Rows from block 2 of the text decoder of a small audio captioner, named by matrix and row number. Rows with one number belong to one neuron. Each number is 500 + 25 x the weight over its row's rms, rounded and kept within 0 to 999. All counts start at 0. Numbers have three digits each.
After each neuron's rows are labels from the 100 texts, of 14976, where the neuron reaches its largest size: "tokens" is the input token at the peak. Only what is clearly more common there than usual is listed. The data: synthesised imitations of 52 everyday sounds, one a clip. In brackets: how many of the 100.
# gate: MLP gate (decoder.blocks.2.mlp.gate.weight, 336x128), inputs 0-127
# fc1: MLP up (decoder.blocks.2.mlp.fc1.weight, 336x128), inputs 0-127
# fc2: MLP down (decoder.blocks.2.mlp.fc2.weight, 128x336, transposed), outputs 0-127

gate.281:509511510505473544513513531510486495518475529493535512527516506500483459521549470506542514469512538497493515516477548489451501491485571515460520554492534472466475480528490478503524540497542515492487508507521508514481505505470514491508500523458513549492501535471478475518468511492480492475507439516566516505525525531503498471477477519477551489459525517496497500492512491497506543505486
fc1.281:511521475520490509485495446422527466507456486487484501526509503470479512518510493521523521513542482532506503522535524530464523492499495522475470514473534472487499495510506519487506491525516507489506463514546482500503494479486474491515488469488539500502504514500516516471534504458512520475481506471497510542428526489540458509439456521500472493522489520458527473463509497512440529531510
fc2.281:472467492493519496500508545467461489504493488523460492513458504507453482458550508484490475480529496493503510532450505544503472522486515494471499498486465452505510536514483469505462484501482523502566485479499504465520462533549516517477458484495512512517486509481459511459499508531509498508509523496531491539445528494513459484496502519535490473492501520528510491515515487465565525508538
tokens: "e" (100)

gate.153:511510537475513444553508480525494481499514495504497534496500529483451520512556537520522520508486509501510534509490486492561474486523497504511536471524484493515437500498444470496490509462535511534498502502535518500499470480497512516539512478480545500459516476504503457517497475472520472502519480439498494504516494453456547525471477458465498485531501492514473483512504478516519491473478
fc1.153:492473504504480484484512498508485500496497468496540502487444492514513492491554504547494454528495461503459499503526512498448527516513476495448507518512470530569492554472490496502522495463471506512482507522465473547502525472494521456491519478498511501462456489535495507495513466493478551509495470510500473439480470492481522482535462487512509504499517501519489556534483495465511485500476
fc2.153:490522508509487502498478503520515514527449513482489479529524531503511477465465509489478489488502513481483499490552474476509474506504505500504533462484540509549519510455483491515484487470518514506492527496475522498521489481441504479534521458476520519552488541498485508493489490473527471471492530480493479547531462500557502549504488517529459527512505493512501473582503538530515507480445
tokens: "e" (100)

gate.2:514537494531523493505530507504524497496482496501480450512498497486474504555477476498488505519502455524510523526476510483416522502525497514473561514476503480538546493459453467562474509491483505479502495524484484487512485510518525488503561543473503498490519465492505488508495555477471540491492507485530455538551455495496475508503547501503493512490503482533514472518494486491500530508494
fc1.2:508539513508512467510507532530549526514522503495483471497540533547454497527520499493518484475433490549495511479493490470434486472498474486504534533455547481483522484460497451492456501487463513491520509515508494525498497515501534511506517494456487517525506488443527512492496573503469523509491476538513514477514484482476459486482507496482515509491510533487520523522474528513516482502497
fc2.2:508536495467444506450479524509520528539483497528494491523517506488478538499464492468484506484449524463492508491489470493457505487492489481491514522525543508494471512529500514495554526504526446474474521489497491511482527536504523482521508521465469481498520519506515442539459498513517504529554489495549499490496472459497468505447475500503483497528545507508516496536466542501509464478501
tokens: "e" (78); "l" (22)

gate.139:478526505501500501483527516496483475513542529497516495475445518531499478523520566525542510459494511508511487508531529557487462506517513463544523501513485466489544462516520505466496510536496471489542521500498525516493509492493488470454478496442534505473493538514486508493469511476490454443492494506516478505457516487494500470523484481451545514529476473452474508515525497506498493488481
fc1.139:493527458540470503564465515507537536472467475525495493466502523481482474459452480481480538516504480535490498510484508513533508491459473475484452508494475474577496504504513511509515475505448536471496480515504484447477484471497517494543496487510497512547513504483495464490480489459464489493493528481506493506507482507470493460524503481504517450500515502500484451525471482510463511523482
fc2.139:499475498515496493507519479540501498490474512574549471527501531525513458487497499538496514502469524545453482516468519529465476507516485491507528441529471478530486515528465511499484491483496519524550485484496482491422505570472509497495470474449497507495478526520479528487490520468492483506525482494521503514489522493497519469468485486517496532453473515511538514498471496508519467504486
tokens: "e" (95)

gate.26:529542543518554498502514498494520518495491476511493496548508505496494530508504489505477498479536492459524515518478488485526459460478502482498487479501505475490451535503539495513468507434522487534513474520492505501462490494470489478469482495506522502486543531567529490524538480501522505493469473456486504489503538447463543494463497481476505460491508537520525500520502487510518468433487
fc1.26:472477486510486475492483521497518516462560470497511520488472493525465515468473481478461526526470493482505479502555523528538495502512478465547477486503500492481540504472564493478524519509536520475472530503490501452479512481471528492508464518503519514482470525482504529521474512516492483506496504514535504512477513509500488532519464471536496467485487538512448488466545566484470533482480
fc2.26:533511529487494506491481483535523487483503493505546487509496495491504520525492486484488489512496528509494483476474534500498553531466543501478486489488483504549503503507526468501510467511524476514474484514497515568534514480535509486483533472494492507568524523548516523501525464494504454487488530533526488442516480515519462496487482463487536532522547532548443520509538451498493500505512
tokens: "e" (100)

gate.140:488482465510499522531514566556522463478481486509485446529480531489482467470485474513527498497485506555485519503524512539504500504531526525476510529467529497494521493476488521513514514485507477512521480509459505439484485488525518481519481505491457482520470527472455497499488480511526491455478499481501505549512537468495455540525533555485496485537492521479475491473469479511523521472484
fc1.140:506471489516458457531524510537499479517474467513463521490467553497488488467507515527502485515492466496484487539484526483500496487539574488475537557541489495526527519493516480506504477462507493526512509507480508470495496473502508522487460509485443506457493489529471502490515476546497481471510485523466514532474504502510517512519541489487489544497487482446487536509506437528536482497513
fc2.140:521533510520462461501514492487512512496545487525488468519496492528457514510536526497525513519520489501502514504536484533480490478523497552511515518455479476496546493525498511540477493533482491497542458539502489491543449431526476485505485464480448491463539495500512473521483500510490474539453465500467450518477480524501530517509484492538475536512512509546483496490508517528492497502483
tokens: "a" (100)

gate.134:431495428473479509480464511449493473472480482520517479522541500503503515524483520485474533523501516521498514520501492524519490440489482535507488471511469506517540514513540449533487491500516568523504515469515485511524538466497530487488518473556484480474471510493520504493501475433505497513546527488490535468521480483495481513484508490520487517526480507495497515500450495514519488486486
fc1.134:499494492461550477519496489514491463454508537516516524525469546470517470543506505517491452541495506516509547523490486458492497465509536526478530546485491517524471493540483487520489502505495518514513482500475449524531444504516507501517480516552482501514522497521511488471508534467485503532508521471475495528501504491561494514507493520484531519543511503540494477504515496464505466538558
fc2.134:509525492488505481515443512495493513527486486485465481493466511485496464537491521506469485516506499466513453487511525499459439535461535548499488524540479483518489514517483495519484492530436475497502510550571507459518537518516509520508491513533480517508482504498513507512536488529523500547534513505488488483522531482477451525503511475491505482472557490499513483502507525547483545477493
tokens: "a" (100)